{
  "train_examples": 197500,
  "attention": true,
  "muon_scale": "match_rms_adamw",
  "momentum": 0.95,
  "orthogonalizer": "polar_express",
  "lr_schedule": "cosine_restarts",
  "warmup_steps": 450
}
Rows from block 14, named by matrix and row number. Rows with one number belong to one channel. Each number is 128 + 24 x the weight over the matrix's rms, rounded and kept within 0 to 255. All counts start at 0. Numbers have three digits each.
# convs0: first 3x3 conv (model.decb.1.1.convs.0.weight, 96x96x3x3), inputs 60-79, a 3x3 kernel for each
# convs1: second 3x3 conv (model.decb.1.1.convs.1.weight, 96x96x3x3, transposed), outputs 60-79, a 3x3 kernel for each
convs0.40:110101118088084081067083098133150193137151170123152134133179139077107117126137129128116124144127140146126119160146161135124119147137103098106092087121112119137127139148144142148142114136100125114106116114124079092105103174161101127112143123100137094094121098105120106111138159124123162131065118105153131138140142150118144153144130124134134126098085079124129143143140128123148170156136149151170119150151134146131123137132117125111113133121121119105123112127168137140134124110135098093106166124104153129111131141144130124120114122111120130119
convs1.40:136141111147137108126135134135132144130149110111112102109161186095119153107115134143134135125117123123139152110126146134147144117145142171155138108149167125115120118133146121139121121102097131144152146158118139158139144117114137129120147153141130118127104100110131129137118124126124136127135129124155161130165141119145116078124140156120111110135161106109126161123098166125102138128141132137141145131130119080096119128132140151123129123116120137123159150135167136137144120110124108097121118127140141116114131118134133140179141142188159156148
convs0.41:144127121128150168137160167159157085136134095129139125158144143142107149113106100152155166117114122096092098125102137106135137125106095101130094083112084111133139139151117119130098149112111136115135127122154102121166166133108130143111116134118134143138130136132134132120130091099120114121108162120109116114114128108139142121153120150136131145147159120182136141171114092174134116178104110156125110121141116143138123136116120121121141101105144101095133142127107138162174142135130165145155166128141144081116108077118143134127130107121164126143
convs1.41:114093146117144122120132155152132125173136101122116107162121145107119132098158104105121160134183161056147097123142118105122136092109161092152125154151145126107119120077121149099123145090104129150146122133115137144129179079128156081117149113101139094110137076153094104115127111141119109175092107133138123139110133170166094143115129139162128143138084087111122122136164076160125103135116082169120101137104129176142139138115140158130140130125147158147112124139129099078098115073133124115119161161138120161144121161101098075118140102144131106134
convs0.42:100110090157138106142121123158145129142155134147099089130123101190149129111102152071116154116121163126100138136087111162100139173130137130136088145142136137129105107127132121121139112072116165128126116110096070130112161146111141137097102161183141152148145170180123145170145131123139127117105102079122139127167131110147115113112175155106166176079112116156177136142172144081106105117126147139151131126113120131125148138115154140123148098128124106112086138137093088111156104135153111134120161103133188104126192128134135090092145109111097076086
convs1.42:131141131149129104135128106125125104132116116122139142127163111136107082091089125158111148145089148096135116118118160139105094123157124142118104143147133137114114139135196175134165110112091128107128156146095133152100117138142101085118126153159123174162105157136111140117108190102113160110104165115101132121116101144102078123119101138147121145118114117105148132128096139093087139146109172124150196115163140079083102131111152112114161140129135132109123151166127109120118127181146121098112155127120098146143085154157101152103136146124129127119
convs0.43:091106117116137137152150151155142107099088098091101154071041087154112116155166166141149153121125143163141117145109101136127124134148150127048111180122138144136129136134101123131124138135099127144128155148113139117125132100122148181147106148150149152142158170152109131144067112098126145166147178211133142159116128154165145156153151152123145132150132141155131155104113132114151171092105122103090109088143151105112128137121137129119114130136167127153151092143124105153182120138135161130116109105132120083142135093104108113174086090125139151157
convs1.43:168132119135133100132104135128133127103107105120145155131127112146110106180108119126130173158117107083141122124120107151143123131122095127119103109091138140115074076139152122175167124097090161168172120145054110146103107127119081103079132145129118149136102127128140139071134123110100068081140139135136135124125121093153094126125086086150149099134121112130113129176135116100121158130114129170146178107161163143132116092093128130146136102147144099078134111134112135122125145156138127125127095152120091191130110150122154127117176155132164148147
convs0.44:158151174125137170136137148168138083111141130091130130155138141154111119134135108137149096105112107088111139152139082147135111139153116171155119167164110135102140155100123135182136154175144131126141129107143116103099115124187145123143161158122120127109139130118152135118110142149123138158139133129129143110106146141118126130093150104095121114117111148125177130081155148137128153154137121131079111141134124100133128102116111107130109109123139124113127127125134146141083136142124099122147140144110134117088108120115131126121110131125122152123
convs1.44:110120150147114098142154122184141182133136130132098140101177096125168150141117140163108149158049170133104155155136153119120128105167069133111110121150064098221077126084135090164121094155103118159148145151114120153153115121125157207058165142121130159128087168111142103139140171141114131153133127166128109094126125113115151113143110142114081171166155170117105120118064187151114142129161135107134091096142150153151132122113122154138123115130127193122161145112133116119113159128121099161092142105088139086183131094207107172100124183087170091140
convs0.45:133181143112171160101164169126113126108121123107120130107097115114123121125125125127141128113138141141130134110118114136149112156175132119170159138105133141106101114115177124111141107075103124103153140119147132129107128162099118151150091104122136128140161146124161150118153099080151131133165129104133136101133127109129143170115131141143163159162134154109112154153134155169165168090129169126167142099150149141140121119120138131133126128166165087113141143119122099158155148152150155106122129141159110131163097147162077075088123094102115085101
convs1.45:132135109115106133116126101114158125102104152114135119121120092128133116167164138089127186123097106110125123125123103089163159115171148100132133136116086128106118161146134126149130140105118146165144148147118089119117115137117135079147121078122119147099131151099136127100160128108180112138120130135118112087117114110158165132115121112120121116083065116094111112100148124104122149100157139132134115111140141159130123156113118083120126133139131113125121111133189149122108137101121153157136067094096090124116116143117138126130148102118121144120
convs0.46:152099097144119112143131147129138138146163120106131085141134118144128124102111096102132140124177132111146137108120124124143134140149110152166132126165116113156162091100077178170111182178147144163094153156104146139140119095163116075131116054077154149144156163147138141135165130141136102132121139146120104129140134152119111136149096092143118128214182163146163123142143117144115113110102154127122170124129141144125095125105108112125151147126175144102118133076090109114144127140163121145154112097120127094096103096107129153127099159156113134149
convs1.46:142136131133117188103124174162141143141076109111048160168106103153128128104119080053120114058127116180138122144126087142160127142156100100123096116120084120113138134120096115108149152123120119153108121092065139148106140184121116138139093142130161157132118119140145116144130119132186066187154118139119131106128134100150154095111135060138139040170156104130146117115146105123120122084103125096175151102130167171156108101110118128095140099146141125122100099103118093143133136108112172124129159165142140224153154188080142052113149138086165136099
convs0.47:139121114110145121144163125130129133126143148125136111090131110119134134137143125111116106128132095121159132097105100116126123165160139203170123108147175075097120122096123119103107122154165116132116141116136089112116075073123120124127116127087110108118109120134123121121105115079105106138173119143116157174111155157100141161085118149099124164144142127138155120155153113180164141124137130137124110108111099125133136132116125149144133099093080144125112156123122159159164141132134107122135140123108152141112126151124111103084112098089124134110
convs1.47:131122121160109115137123146118152146142122116151098060156118122154104142135144187121105103126100080142118114146141176168111142141064115119121129186190121105117150143137097131122112130129161088114147159127151136115130086130123148168160154191144084152152118165118108134109154164116124136152121095078157140121120128136105189129147160155133128155115154146147114124092104145134119119122124154139174139144154111118125118078100121143088101104081096129173131174119144094148136101092094124143178150136132131120122088116115141140103053144153130125093
convs0.48:144137138132144125163172146074077084145107111148129137151124139152128128128125142118124160131142190156161160155136120144097107130094112106182194113160124125131113105115163147133149154103103114118138134170118077116091090128113114103128118117146141144130142163152158177158131089085130117110074118118089099119141105110160149124076075090114166133095145155130104130156126139142128123122123133115109161116109135126107108106112124115133146133138127149137124168158147139099109130119151150138171137131129137111116122106124111114116109122126145114122
convs1.48:140128136125135124118130121127115119131145095145146133110082089113145162132114106118105100095108105126166142140156125144126126145107098133167165115107158127129142142134097131127149114130130155147119134112116111125076114114126108154139113146131123114101122103125115101115132145129128166152135144129123082092104118124130135138113123134111120129112139154132122151136111099141128133098133117127111088167136113137124122103086106120108125142133123130131132126109098100111126124165164139160131200164129178137145129124137151124132135110138176180187
convs0.49:101119144129153123144128093109127116123140149152129144122122142091115108055138140134154124111127177094119169146141094155140120145156147157129073146141083162103101081123140120129173101106126119094120168130149153119127179128133149153109124206152118129124124147142130127141152137119127117147109130139084083169167114135164122085163108098143129134130137128103119082112115106109113101148154161127137131132160112104119126113119140123133136166134117140148113163187115142156156138140150136120087095099142089126103081105116132152163126148139164171140
convs1.49:156162160147146137108072180145151093129184068106165136073101152115087122162105129151148106139169105117172143146063122105079127136163130126133126122096124152155173152130106146134130087132126107050158129176159173150145156058128069103109106137127154055151152108157138143110105160102124198148196117114097174146152122147151135168108105146116131161147127148100074124206130144109111116162133052116113084134093111121147153139160170114115067128076106141114121168119102144117131095167104121134061131144134104154103142123152129083117154063179097089145
convs0.50:145151138115127115108148144148106108153135132124115119083161225136136220129106092134162119137146090126155085131136119097138091091141118140063140162058135144084140150107138174109092155116070115146136144137135142114158078136142108091149144095094147124115159151121150136129117113174105107180114118185114138117131156130143137105158134110110108136103102144111144165114136129125139122078103141079107152089100127120151158119117114123117108110093099117117133117130161149135152137110105109115117109149116123163173151180162154141125121127126119119107
convs1.50:136168118070154153154135163174126114114138157118103117084075114112140139048110148116124111140081147109151137168125177164135114128154130121118096097162143099109134139143132135107078119122101139104129097133156146137133130195133101123164096146130115145106122137092137106117101166187105112135088176101096104144139110109147106129156111093167099149113114137139174195134118147117088141112140129160161132141095103167142144147100151144114113092088113190085147120162102073136133115122155169097144091162103124121075158110122116142140125072147096130139
convs0.51:107124112136127112151129112120101084104134139122144151083127168047062101055077126119138125110087122107104122127136139112144131127154110085101139147135142142095073118159164103120116124093077135116129124113159165122138135108115098068132116116170136135146158157150158139121156095074121073108114136190151159141140126110119119092126143108128138127123131137127103095093094091119162160118110114122108109134148114127104129131118131132128128091108142100128148128176134120149134096115108124127118107156163119164151104121125120137132115143135104100092
convs1.51:139135129100147143092160146137127148111074150126124127183173183115161162110139132130116155129148131132137119104081102133124141111118154117084105108114086125153133128174181126154126113081095117146113078126109100116129128145128158088100131106126132172182110152140107117152113110142111125175128142174116123108112079059129124129123132109119169158143127121092142136103135169137132144144159152164189174133095110097090085153155163160125122138129081129114108134137163161175182176130108139147180075105130127161124114096116138129111165188136120139126
convs0.52:113115126161153143174163143087128121110099119163143165116098105107144192120097119115105095164120103146114127146134141145140131144151131133140115141156130166126096118102114163161127163164115143146118115118106124097081151144143148147190155150145149146149144145154138137148131182217096100121120114085126083056134135125135140150128150188100109123093138138088104110080115137088103148134174156144131145103099110116119119118097102154109109131140132124142143116143153143119094122124095114123121123120109122113129139136160136131125138127123134114136
convs1.52:061106124119095109148144151097109108162129099077168158110149114130145141174160172141134090162167146134087126124170149113104131138127172128162147138184154083108108144115101115127107117144126140151128117139141100083112113112127122095085132132129121109142122132110138139132180167139124113122113085109119152153181155157149127126152157147101141162108095107094098157089111154165147137116090092121118130099105098116138152099123124093097095123154160112120067131107094151150149126123131132135141149135117166132089125130104123088108164112123118110131
convs0.53:156152116183167120138117100123113145122125125136164148130160144135123119123127172141122114134111123149110109127110133185156109150174105110131165131123126146080097136121120138109099119090143162110110155156146139143126130078132159099163156146161123148131145162142125144122151174100116157125095119134146156125111162173106131165132139126109128162106140163112114173116126172122104107115101112132121139134140134100119123118133149148146150149140125155139130115100131164167127140128155148130122164137141131131136125116118144133163141122137111142150
convs1.53:114140157120089136114077106117139149123178140112139111098100145122127150120116129163160151138131134117148125140096104150143121122134123098106089142126148145106162161157159167124135120108128144160114090129152117102127132125149105132160130145124127147140135141140122146132122077129143114133142092085124113116104126111095124142145106100126136150110150159108123134064108139123113155114155147114115142082082114110103112096134137115110125143091117159142126137139154133126116110115121118089083113140135127136092096147122140144155147125121114143136
convs0.54:159152117132151122129160137115137139116135137106107095134122092151126100151143097094117123102117099135149133118127095115108085129113113122114116132113116120137091088128100130127105129132155130138115112150143139145132160117125127151090095163101122117114166146128153128111125124107134149161122130152124154080106129114108105120110111144149158140134147133144104137159127136144127130116102103123109151096113127127116150115107147136138150133088133151119137159154147140111142128099134131118143136153150125151145123108092091079114106092156095091129
convs1.54:109132122105110119090085110126144139167115125141110139145130149155134139163150107133108125138124118123110109127122134125132114135161120135166101110136116111145147135137138108128132095115117137136101118127107102120123131132128150100131160112120118093138134117138133122131130123143125123128111144125121138135135128117155124090134122142125144150118085136112104134118092110104060116132119128149116146145122134132128164134119142128152133120107123143125093106147130113103156153124120153120119141129124142133126158146124163148139112094150098096109
convs0.55:161173193164150128121124121138095093132088095126107153088099118094112152095091084099123095113136116107119126124113102134112109119117151098094121114081088136085109116105093099080139094146157110109150157154140137146149132173158133137129155137104107131148136148154122147153159150159135103144118112115145126146158162159134108127161158129133134099172146109122119137117099111105093106088143163097115145120124106120136123145141126148119118110128109110131114124126128134130146147131141152134139116143129113112130110131142143148131125120114114126126
convs1.55:127122116106156133126142121102138172143134155172143148165186131145125107150146133123083112131144138105154110117131101084104108114136125184174150143092091140164138113099123137174162151134147147119107134111108081107112142132096130139125127157132120126116110101125113140121137122115106159149122174124134132095125118111176131114183094069153113140112123099189142139161140145160115148106118131146105119158142131145130123116082104150150149113109131167129120163157124131144161108120134149166130130122148101128180123124147144190173116127141134120119
convs0.56:113125119125127114122127115136127107142147106119101114086114091100138136101123139121118129125107120157150156142134139125128142131122131141157167106095156143108110140141106111139150120162149124119125159158153125155129124130113127135125135131123110097112132137135132134143157149111154154110149182133121117132143136142120131145119123118144151119129142110119107099125117109132133119078088101129128130133124132159153130159145132160138123118132139095118140099101137104126114117127137128136145132137149108117150081116154098107094110107111124133131
convs1.56:106116115117107132113113131132147152130131131125134124106123116132142153135125140120122133123132129126145138117121125104108123125110117137139143122086120133119128152138122152149142137127129128136128109102103113099101135133130105124123100127117128129126119127105129136130124119103116124110113116128130125157150124141135127135114111111103112114121123126122114103123113105110111131130125140129109124137144143142136149135145134131151148133133141118122136130135124115125130119149153116133142133127136138129116130121117141109111144134141146169167
convs0.57:147138090108104092111109128151124104127106097125128140181133159168157155121155118130109102101089115091130154129130154108122141126145155122126116147151139104122123140136127127108117138094094155130121153161156150155158120137140092147150130170104162154127163157144139136153107114115115103120093056093117118131137138145139130148113123132113126127133113110114104084107105079094110089153134121141123147114134126121132157118120136122129138116089125106098109118128104115112142116094130147116119106125102140124102142146130087106137134154131157145099
convs1.57:086120145092108129082107125149152140156148132151124154127142125113137119133142114152141104136129110123120101117107150127113112126133114129166152119115132145131123153122123145132136121126122128150154107122130102112126150152128132130142111107144118098128132119133128121118126150122121124107120126128149152168124130131154133112135117140135136147141150146107119163129120133120138159126120110112086111115093121123137172128119123136133144124142126146153109108143130108137125115153144153154146136129106111112101112162119117107121119129155147158154
convs0.58:141131111115114115113102140148109104150129127128123133108131117090110108114128106084115137102134110188144088130113128123120152097120182099116084142126100176105113132179184173110113153105109104126170137143146141115115103127111111148137110109133138143153158152144146133129126097108131120118089106090124135129099111122082123131142116112127109157097093166104104143129128181170156186095075098106097114104131150115130131110108096106105097142118142121126161120147163143139117128146119117135134157148141133120128139105122141111108121135126122139106
convs1.58:092097124114096115105114126124131151128098068164125121132158153112163171127160137119066121124127080160135132115115100134168126128144103143163121139063130133097138150137118170131116104092141145165159088124143127115101088087096126109131159139068158113148120126149119175125185137102120144097125117140110136121109114163120136131149143197120150182125134117104134124162138101125087081097124143113110145121131151130116123145139121123118133101116141116107108083122127147123151090140164101114125140134132187156111157138089167140117141139086106117084
convs0.59:115143126100174158094135153114131110129112104127128149128162149125095152097092142112148141126138088104093060112157126132157121098156106131046071173054130138076127123123161110084126132101105135133096127119093102134110110128124154123198154130197126105119126120128106124124144089103144134132143163129132145163133127148076145153132116128128087131107095154139136137153133110139142134122174133113207107094173084143121130131114116129119118119116035115124070117152130127133128105090099080087088148138148153135102153170121114115116110118104123130130
convs1.59:067172076056123174142087137217193160124095187178135157170121102158168114090104166159237159137193129169146157151127159167095117167108151146163115146164082159131135082177161133136142070066105157143093169120108193116067130081127074138147097111117139089198081173075113179106155079101131102080131164125099159192110128124111114145113140087089184086095138160139100061139097148097155159121088185147099162088144082143165137133127157088120132176127094181141121176165123132154125139114157168131130104165087119235006147107108092117173142095121173126136
convs0.60:100101116124118139101086119072094103128102109121116126151057081171113077150171103106132111123160135152140120124152173120149215134141200163136119175095135164157106187195093159131109112161159125157155125125093114135071155111131176138150108150103105100125113115125117099122113185136110208136080102080161136103128130139138126186117129123147155099131108098104107079112124107144135126141129106129122112147133156140100130159123121159129128146110153121127161142124152121137122136139129125120129122119120125121125137117128183177176123147168107140197
convs1.60:092131094103141169147171165124137149140126122133150096113104107120125149140126131110076143137119122121110144112157129111183154131133126112101125162112125190149145118099110148100106160102134142183100110165146128126123127098076112119137106135123145120104146127130142125109158104123107100138125123131167126130139127117133144100150108125161157118132118118142162173154138128169090088076123132090130121116120130141139134114097149120098133121088120111119141119161175121114112138135147130132124131150121115178124113154121145153144141133120121134145
convs0.61:149179138128159140128112113088125123114137151141158175116141120116128138114123153125145128087115111117135123129113120142170140115145168088071086137107099136071114138109124142119165178186187132144110130131133125120145160143152102100141157131135112109112117116125122122108134135130158146180138152127121170113136178135149161129148148125126139121118134124098118131100133123117135138154117133173147130126149107120127124121113108143145145113100124135109114117115106134163125133165136113147146133126126126150137108134153123162127130147137125122116
convs1.61:128148148107141106129112107120148157107122152124154158126123148123129128081106150115141128081116130113153155103122118127148119114121151145147122104131116133145107130161144113141108152130097138167169093102145104105151109103057148137113113113137171158139150149138142152185104081107094087118104094097134108122140095128166154164187148128101055102135103147140151151149110121129168148136147111098128103136119109121125153156133113143139123156132139133133129108132119141127160109101107130113127094105142094076109096095123146140105112118119137154140
convs0.62:083040055083065092071051096142147117126113113084097122127106102114114108121113120109132110112115098116128114137130105149149139147131128101123109092122068113149083114119131136147133157145146109101088132146124164183144144133163125130143120142111079078091082089102092115115075113110118124111147132109131161144140153142114123106146167149153171170147156147160120140142116124154130126132115139168155166180174189102117110124156148129170173165157204121134176095106121121128128114110120125103102147122142137111135122121126129138118127140126130148144
convs1.62:139136131134128142121108130167163150124144165101125125131110131156152137137130138109153146101157121120086124090131130111155129137128092129143114126150129113147113119125114117130118092109101146110083133110112110137104122121131120128113142135115098077104103078113134092118093133179130153169138135151137112147133115132076089102099150151117168146130137144159139113131140094135171132127126084106126059127144070072108100084132101149148123162140160131131143118130132135139147160153150155126115128128169127118135117117117122107165172139154149135103
convs0.63:117098081116125109146156155121102097114116114136159155132120088155184145137137130147162122156128117155138139166139182146112147151124110125122119106157157117139158121133130118127135116139109127129107107133130104136127176137112147144109144115104153157125151146121140135121132108105151124099130121098115108172136139158125137170135145107117118128095103123121132144109136149087108140142133099148136125107086094138130129129130128123128144157168166137153141092092122146131128151105096161152119129115100113129107119126122143142139146140120161155129
convs1.63:109138133109141121105127121127071131163138110130131154129142154084075117158126096139061085130104134135099112140142143166120107160128102113121118133140176101110139142159143133160168145139138171178135148126100113117130105164105148137134117093115124130132108102120118100125132145128156118131185167148147099118128117143166169157101143145114123163151157109167124156152128110112099129134131117125167161105157127132121139133092082137109130145093109143111092114095088108133162108126131120122149143138135097107160096140121108123130138115134115094091
convs0.64:092155141101152125126151114100102099102115116096117114119114109103105112125128158116108111102125128132155124129138107124148109111133110121092099106099093103106088144141121115127124117129120128132120137138105124112110114126114147152118155153108155126127139122114147140125120074076156106078162123103119169130101180137104176149129123115123122092115123106123132137081110108104113114136163178127134147115142118098122124125152138138163130127105094125121148115149169134090100116092104120092109112116109097127107088111095132119107100110119099110130
convs1.64:106140125101137122108110108111114117129131131132105118134133121105115118102087128103118126119131143129134138180169120153165126118143113097110120134113125137124139112155132134137101140113084149149126123124140128091149109100096113106110125109115135142113149170115127149122108101095117124123146121115157111133154121123165165141127092112127108116150128126124126144146132154128108155163196165141159184138134124110115115126128143124128137151136152156169167148170127140121129127106103131121110124144138122127127139131108150119111139123102159142123
convs0.65:120113106130137122153158110167162158126143133137134137124142119131129090151164142096133126076115118072127133134134126152158077124120082127150111102171149120172146167155163137125146143145147133129134120120108134136079065085075124123107119147124119127136133150149142155144149130111139096082174156109133134113122112112149111124157098117127108130138146112119118104122119105157133129103113080114115118126108106096091105113103112131110115169124097153122133143095124147144154128126143120127142140149173133159156136144148137158159122112154147138147
convs1.65:132132134141128117123144151132119128116084134107093150083114118136143122144126136107157135099106113094108126101107100144139122130111159152119121119119136111139137142129149106097123104110107132164127134147122124110123090117110095146124119135128132139123147158107166159117110127125105130109130103111131113120144122114138105114142143096125124083144132101154153140144110137133122128137102141135107161127117118146127134158142128133118140118132145115128123089110075123148144114140133127135092124108103134145099140129124111125134121122095115098101
convs0.66:074118129095118126130090079119169130128145158140153127103110126125150143106134142108074127111159161142157125128169122164148104153139133125134135147103125120126147114125151121145171169125155139143136178178107144114089132159097106128093106099106103111107119126121109115105107082116099178163097157154091098098127126111145104108111120102134134109138153149166175139148137107146087096142151184138153142127139132107116140121138146102139143083125135125105127144132163149137122111157161113150166155135125145118121122101089125149136187162122142122147
convs1.66:099113147109173140147138139158088116086121112104100138156104114061166169158164129133158089133120114102134145162148096123124127138131109117147167146068145141150087141116127131176127154122142146161135149127100122113098121130126170182124084101067125168122156130168105135111121130132104086144129202137164101141156166151168163147128116146119110096155175112146162156126160061152081136102163126136100131122125140139154157145082119161176100140132136177124146142119114094088167073101125129127109129063100144073087147167120123107098103117079128108184
convs0.67:079143146143183157128132095167129140150147132157132151118114128146144093169179137164153119134147115145144119092091119116098101093101102133119105148168148152120145173175131159176103130162179125121122141133112136122114160141114161162128151144121135147122158152128134148150163172125134142136107099125108147130131175122124147112123132158099109151111098150129113121121129119131147146088098112121095102122118137126134130121122124102118124111119141109133141100111130144122107141119123139146145131128103175141107144120101108109113103100079122114131
convs1.67:150172166133161152135139156123106101141141099129121115137144128123137186129119137134096105137153135099112086114174115124155132136176138124144136121143141112142136099111085097134101127116099143162140127142111109083108127163138168178122096103118151132124166196152124105133113118116108115129148115117134123111105124118136155133124123146094081139143113146137129139154124112119108121120163115129135138143131112121164147123146114138146151155119141133141094123154133129096164111109111116136154152143109151117130147169136143146106114095120143111106
convs0.68:125156169145146157102136137148144124147169145150142129145121102146162167170127111079118136115101104131111128084110126137147108144141119149158126069103131132073089114096126112132154106155118113131123158181142098091135122118121144170130147113119106109093140108084121122124198172156150167164156122113143142144149137165123086120122135133147133124146098135109096106111130109087125124130105095100123128112128114121118119109126124102106125086106120112131112101126149096117124141124132135124140170158121120104123131150122109099112125127150140147138
convs1.68:130178130122112141124138106102127123143121106111134095117159099127123157098138119168121116148184119125138138142159161136134136120169125100146172138162125133125159133125123118176155133168106141106112121190142117094105143184141096093115100069136125110137150200138132119126133088093105097103080098132122122116130101148129122137113143130123100149129079126190148155168146111102088095142102137125166139119145142121131117152123101132136130130115148162150130128114168118127135087119146153123149086113109155101130135157108138118159111114167114151122
convs0.69:095123130133169134114141123148139134155133129127128149163163180121154133091108110131142119172162135135124106126115110162133136160175139113135118115162123139163107144148172142166159084151108102154099104164138129109149136080112114096120076113123129148160139136126123123128115126121099112110119090081130138137147146142125125136122107120134107145132113131150124119141116100111120137096122089137114104137124117108129141129124131152135130159137128141153151102139150120146130119160140128123144119150146120159130081093123134142147125125138116141147
convs1.69:128125152138106110108142112103106089123126099108140087157177123114110123116128078124117167086172116127138131133144152154171116146145099082123132171118101147118098106130141089179078118133091167149114126106150127097147141122110158139132181136130118118100109196128113113142113121116103114147125105139134167130133128148133151126110138169137104172132103162098083100136134131139125127147125112117141099181142107121135116136199142114148144129108133117112088108117113127120150091097134109107125137086132157081107129135125144110139122106117160130115
convs0.70:183170142147140183127126157156176175133181145131147159156149116160126083139130122080083112081058107115095108118098108137155144163149110130090141077078112114119127168186160183165136136113131093133132110118109101168094138134100103135152119144139133141134110131115110126122154181153152164113134159094102119132146134142147147153130143118129136113161188125114120149121129164152142123076103122087118156116131171119112120126131138141145123091114129104110103145087084136146175144138152151165151145130142165125135153099114146129137126113114115111094
convs1.70:122142120129126140099113137101097118138118138115112140128140152155116124122117100098109177122166153113139153137133130108117136136148156122098131145129097098091110124195187116129106107065094192181097150153094089082149109160167077088035097092110156129162113143100133123109129105103103150129092073115094108124135143101149104140121125115202162127139095132140090095153132192124162158111148123158169152132164136115095083113143126117128168160097107141127128162153132131082111120112097135125144110150170123161098111128095102121104174138123145153126
convs0.71:135139142137115081090088073165149128150136140114130140087114144087139191078146144148167124119132089106104095114174135103089123116103100106097088159093162092145186140130102123120130187163144172144155114154154112148196144173166145126142107144099116128113132128118124137134094074103116182196121087164147117125120152119101144117104105126133141149111101139122156157152139147139115121134158106100158158121104105141140147105127123116120126106113115056083115132160144115145142115130143132118152121130145106123131139154127104106124115152167139149147
convs1.71:142197112116088095130120134159148151233066076102106139121116154098094178106139157165134142143229106079119113140102161045060115150172177131157166165101090100199124178102120141098162181135114120111167091194112107039115134122129086108040080137126091079121157159050140136149094097115133137089125050124101156141143179115119149174142139146095158137153085141043115126146181103154154149092100117150140075150172104132129146135155128068157170150136151155124141157176144125117154145118104139106133144186074111146127159149127141051100161129112152148185
convs0.72:106110127120130112147139103118121134147132098124133091153126077145184148107109112108105105193149120144111124128142114110126095084155136101163181101134134113124101140156119210162111101103157096107069158146139106115127099122128119125150085132137130134150114136170120142157144148140125115131100128137148125116140128141145161151135153174110109130124144133144160118129164123101130096132151137147158147141154148161140132160154158154163133149149131093103141103120135151153141144147078123129100121117146096118130091118137159149129137115120134136146
convs1.72:127113130130182101105139120179141120148143111127093126136051172135156174069101125113162160149132122126135130107095075150158170102137089125106108110074122138156113114105113155147156118109134138170159132154139137090096156104137125112111089129126166167150145141163129116157127083107115119115094157148163101095160133104161116153135065163128106131159135112151170140141134111117084117060145114110099150113101129183134082113071168128116115141164085150150134105139116129129091100155111178156123076078158104196148166158167163167134141088094157094113
convs0.73:118119112115123122103123130096096119080114152097124113135144104133108098145142151153203199136175188119146174088111147107120138116105119144086090162127104157139110135146138145141169129094127140136105117101132122135139180162126159156119147112128096110120106108120120122142080121148165159133156124116146136096151111127129114133114109140141113114160120088092099117111102120163129111147176118110112116151126106131125131127128134140133133121115129121115142131130147134119153130122177126126159096110135146127137147132124142117080187158131168157141
convs1.73:162130117119113157127144179111103147178110157100059148132135137142158127162182119104116133078113125066099080116131137113135143114085159105140200118135157144136146108079131095110157146143148134159132164164164149139111178115094152092100112086096113111130135136153100151148095144112127130111130142180119100151135113115149121074162127151169120128113119129155135120146180129120144091105136116119135102137091075179145135134141138124134142097138124155156085138150162120095108126112127132145102145142138114121137142198132147124131143101070153138110
convs0.74:159172148139138112135125103134154125133139134107111098120105112117124136143142150115136125111129083141128096132102070151111088144118146090156161105139108126148106126134099138158129129130141125128113115139127118110123150127158113083121107100132124153155131158161119142157082089127135148159144074115173161111129132135092106150124118148141141145138110093107114140083115135098121113137162145089126130086091129120141153115118126126124130121099094136106105113110132135122105125126121121124133094096142128155177155167179130125110109102113108099102
convs1.74:139158121124146130155131163173150135134107105128131138127161098117152102152110121115116182094141149108129145120146147074154165135136131102158150187150119154134133135108131133128113185148141155187145132141114126092090141119128123102108080097103121137151124096088111134124138155138118132113129079114121091090179102090165135112129109117150145119120112138121156169127146151125139147145144148077071120093099126153165150103109081098063089113115123139146122136099095116078118158155132109137110078093121094092101150131134123126138121144125143168112
convs0.75:123147144107115141127139158112094119188149117126089108131130089113131096108102112119108124106097117170122135106114125122141152141140150126131125134115118132122166120118100082112085102173105110114099108130103099094107112117118109116097132145099162150139149145140151130127155098090115103177143133159136108138142119162136100145142093122129135132136093098169158127155161145172178112107131122108128126138185155114115098113122111124120138138131130108136140160148127105104123122110133139153178132137139174150128163143125094130169093136148107106113
convs1.75:128126133134141132117115118131134117122147161111158163105122106116163120149082094112140105131112114106158156121096109135115117126112106147163128102090122146156138145115137130120115142137081125110118121135154116134165155128149149162138133102122129102098119122121114134099128124123110147129131108113149144112109187128137117110146084139163146144127093132117117137139074092134102133138139119131115150129130134130147120124116122130136095133137113135095097120131113162107095112159141111117098132130133083120115112092141114131160094115147108129167
convs0.76:141127114148137119143146132101119141100149128139127093110108082123111069096084072125111122145151159146140176144183136113168133106107108130088128149116105073162109103101134107101075139171128173135118171143145108131102153136093126132109140121107136141147132132149145140149179153127111149073115159177118146117115152100113137108160145143106132167180173157119123098161139120157172155135128122169151068124151118127118104129127108129133131160166127117122126151132135116139132106144151135153190154105090130104107104151149135132131151120146091088133
convs1.76:154150103118173123068140131160099113218160123109136142088127101201176124134154146141086105125078124115152160148109122133125124160141141141166146082082118172159120171101111150120163104106145132170158106171136115068084129148150139146104150107095092135125105134123139124126097099135155137129135083124134130114174152122142157120094095092171129092111156135090090095137087040152121118145136114149074086145132117134126136167145109153109099142104118141119111153086111092069090151136125130101121172177098148091123120151135110135160124088119166203134
convs0.77:081101098104130147085130124107121146131091121165138159137114128134100100142135114106152106108128102118097099122096114104134134116209175170190070179150168154072126123140130125116113109132145116163156108109125122124105115092170122089155155098143134132106137132128126125118154133117139108131124107126174144138149118123136124144120145139128100136112116138115126120119147157117127144154113132150147160143146153132139135109113127147130154146126108128147130085137133145151125163111087165107101119123100118148112130119093119112099126124114134165107
convs1.77:100135178114168157132165153147091128128087161112188156107120151158122075148169100061138119153142145091126173120111125141122102102131129155130133131162137131122111158180121141158086092134101164123120171090174116076166146168112154145111115140128149102103140089096167154162163156149139097136150091137100167161147118144145097111115162147134108125147110149152079101162127162157151109079125095110099079131065106120142130119139116122145083137108165125112101158142139159153128111101152116108153123176144140143142160092137127140118190088137203109142